Rows from block 6, named by matrix and row number. Each number is 500 + 25 x the weight over its row's rms, rounded and kept within 0 to 999. All counts start at 0. Numbers have three digits each. After the name is the row's rms in percent of the matrix's.
# convs0: expand 5x5 conv (model.blocks.6.convs.0.weight, 120x40x5x5), inputs 36-39, a 5x5 kernel for each
convs0.53 097:542532490550536551501451514541520508466490541528494488482499511542499491495509520512481458515499462448501457469481539481481473513537463480482497496520510503510471488524504521463486480516486488530495494529527520491458535500471504501516490526518510490467491477438427462500519487479487498546532535490463
convs0.54 100:503479515521536526511508521474499504525499527460432476472518454454454511530440518515529549537489493476472489485463504473490480497523474459520498491539508505507539533541552512510524495482480546536524485509535516495488487475489458503497494497489518527523486523496499513529522529510529542517521556498479
convs0.55 099:527528499510510538523464507523518454433471499492452460517473502484516523479496495516522505541496467490508528488441498469537477456503459496485517483513491524527518476497513500489489493490488476542504512499479528481499488484524508502506526524502560500509547503525488479519545536493503505544533496484486
convs0.56 098:490462480521540489471513460521478484533467483480517547471457464513531468477469494528524521450491504496490492485462502508512508466483532461495488485552490480499521504443494542537518503529504532507505513524502489498503501551507535469472497520516505498507498497532521502468498517531523508488459497518530
convs0.57 100:534497494496463509489496490476508473509515496511473506507524477490461459489500509506491505476486527509473461499490431445490527507523470483546552526496502523519516495522507516550533530468531514484494502545523482505493519496487525493455472520516480446510538496467461478505503512511526511457535545522505
convs0.58 096:525491510546535537464456541525561512459507543529501480506545481514511482486513509484506474499481480520497480479490501487496502513537475447545515499551502503514509524508512489500558509501502516524486508516523510519484522531476546534529475512491515501477493458437475473485493462451500486488533566495454
convs0.59 101:462515518528513458490517487470458481523471486482486501461483513510444439511493496469492515466506551490496483495496484471491468506480476508473460490529486536493534521481491465513492486494536525486556513527523519532497512484475525491506546576516480506537546514476489478506519545492464489511495499492457
convs0.60 104:509481476509508507483487532503529507507488506531523528463470497508509459471514484515508510509507528521500486490506483494511556465492506513518474488498498519483482504493510471514516499502522542477521537523508464520485492461462456472447476490475487501530489512524533519492561555540506487504480465464495
convs0.61 093:485491497519490500487513538467519472519513466530491510529523508522504495518533496503536516541463509480478518503522495445472521543510476461529516498493475509473483526511534436498491552514461498511517542468512539572502481525552478545480492515515514498497523510475452498529508474488439461520533497432448
convs0.62 102:549525541482474512501511488459487528511513449486498510490456456507519469526499539498508516487479494502466472499493454472479506473473470491495487475514492488536534510529489500552507514467490553521469465498495523429447490493501554528479481501554507465475494553523493482488525487474461466488490479484515
convs0.63 098:557542550525513522498500478481495469510471469511530542497478481496531511454536530503492482515539494473552492500490447517512498466501460500480441491458522509519505501512472519483514466471507498519512512511496519463475476538493512502526454463476512504463449481488492501468561527503522505536500498515484
convs0.64 096:504472499510494543482504545516500497515511512485506504546542452472497543530501485502531549488469464495493501512477504500523538529510519495516530518506515508481478497535507494473505506509503460462540540527501472526537502514492474486501463484506512501457460477498520511481487499528530528525516507511520
convs0.65 101:559510461439477528511459438478547524471459472502527456477455505506469500465512483475512519512463481501522499458508468481462495465478522494482448511494494511527500482482489520494520531499526499526500484529491512445495525478487507525474444468488516436451485523506469506490523475495514510459491508536536
convs0.66 090:524526514525520542493497507527483493515522542482481498497506492507492529500515529503523526537488497479454503488499498511528522477528525507468483494514498524532503522478520486482518486489526531497521508501488496508496457485486480492507489515476502511511483469529529482444498518499468431539485465469454
convs0.67 101:496493522564574476483492548567486462458524569498450472511531497503467477467501485522515499534474503489493466452471539484489472503541523512510529531535494516489488503511521472497527516497471485522498484494512506494493472512466522515507487495517517506461482501493478447488494485469494472496511487479465
convs0.68 094:536470474482501510511507491498524472447478510500492461489470525497487485487489471495499468485510509497523512493500527493467455498498438488470452491484514555502488476462532481492513491561493524559497504526517491507537537487468495485519507514519538497473534527505460483520514487497510524502499545536547
convs0.69 102:526466501532499530473479521522511475502512504505490501491485493499497499503494492490475475484488489494490490508488497481523548498484496500517440493494517531533477474514512513473469494462520487486514492497465466537513521452479480500519536508483493488509487507499552542526490539532520523527542510477490
convs0.70 100:543505537490471498500503504501505496446491542494475451505540460483499486502503520493513495494507514461444525527489458464483477478531528456464492545501519514531514530506503543548478546506532493473519525507480500480500487450493547509498514531513499466497508506483449469506510519486459481491506476478487
convs0.71 103:475477488465502508470473493547508486452495516502504470483489521522511461470468486483470489446467489525511496500515548525511499454481486538482441471484511499498505487498477464483491478485499527514481514540505512506555511515525524503494467524487479488482500460488533524470449498527531512456493488533547
convs0.72 101:456513514485492506519539481513484492495484491499477485505479522511502485507494504557515482526499512532520503530514515495495547519469498485508502502499481488511527511546499463564501558507451510499519480460543495536507505550510521521507516502557542508533525511489508518507441458477463467501502497461467
convs0.73 095:432452519522504488441474518536517479470492530474494473476524487547526495508520526518486509487507501473519482529512447492518485477507496442470496549516471469498488485504488515476479538508565504495521511540484478540505546522489485463462527495493483509515498502506532516520516504473475506542518496498485
convs0.74 103:490539531485528505499503519542498472487540532508478494526482512512532516505525512524485506498479477500470528517473522505521464479481500530472489493558517510540480501507483532502500513512483492478503526478496434515527492550455511493516532509522517496496472513548514525496511507500502472499465466511539
convs0.75 110:529519510485500499507526503504488506493482500492504526506506481496527525509520486461465499543514549515499538531539473522474534479509529483568525513500509540505490498519481498477489536451502466464528448519476506507461550513509548539532492503521502518525488497487490519470469484506501470489515529512478
convs0.76 099:541512507483499499451465486507476476464456513495508520477501500480527520522506497488472509508546519503499515454500493563481482484494488511523527509488497517513512483491496490501437469492501540511476507480493511522512551520501545539554512511512492482501485469522509490502472500517523519481502524512504
convs0.77 100:491502471503501450470494502515474475488509534471508499513523495482471514534543529539532529492461489518500476482509518530522505470487512487491510555500500509502472452468496473492478462492532497493511532521497485511498531534490492486489500493463493491483475472501549536481498529529538532534517510529534
convs0.78 099:502509481512492510506518484473495496516504485476468548495496485473500502522493508505523490444483495494464450506476480490459517488498493543555500460533504484508512498525500508531516508470492525552441476515518516484525558460469526474445494484547489496502504499481516491505459502528497494525564556473488
convs0.79 097:516505546538498536528503487477531553523506488467511517497504436458530516490522509541530537448483480495502504542469476476515518473475462488489474476476505485474497514513465486511506515502488524502476486477527533453445461474527479504486508494469472497493481498529542521480535535524506482478468464455445
convs0.80 102:482519522519504495513515509471448459488469481437397465459514457424484501483473503501458533493488481449511510482519510498455515531530501454501473514501514495492496515492482493481482519489504507516520454496510500481471514466481531542530510508527513490511517542509474530545501460453512488531517513468487
convs0.81 104:480469467473491511496471486510519520457480484480523508464480515532539491471463482506494506461473498509510516460469493535512493474493525534519491524517483494524492476491495522526484537506526519509490526504498493503492543502524485487484460492512528505477458522526550515460452461516550499456446466525558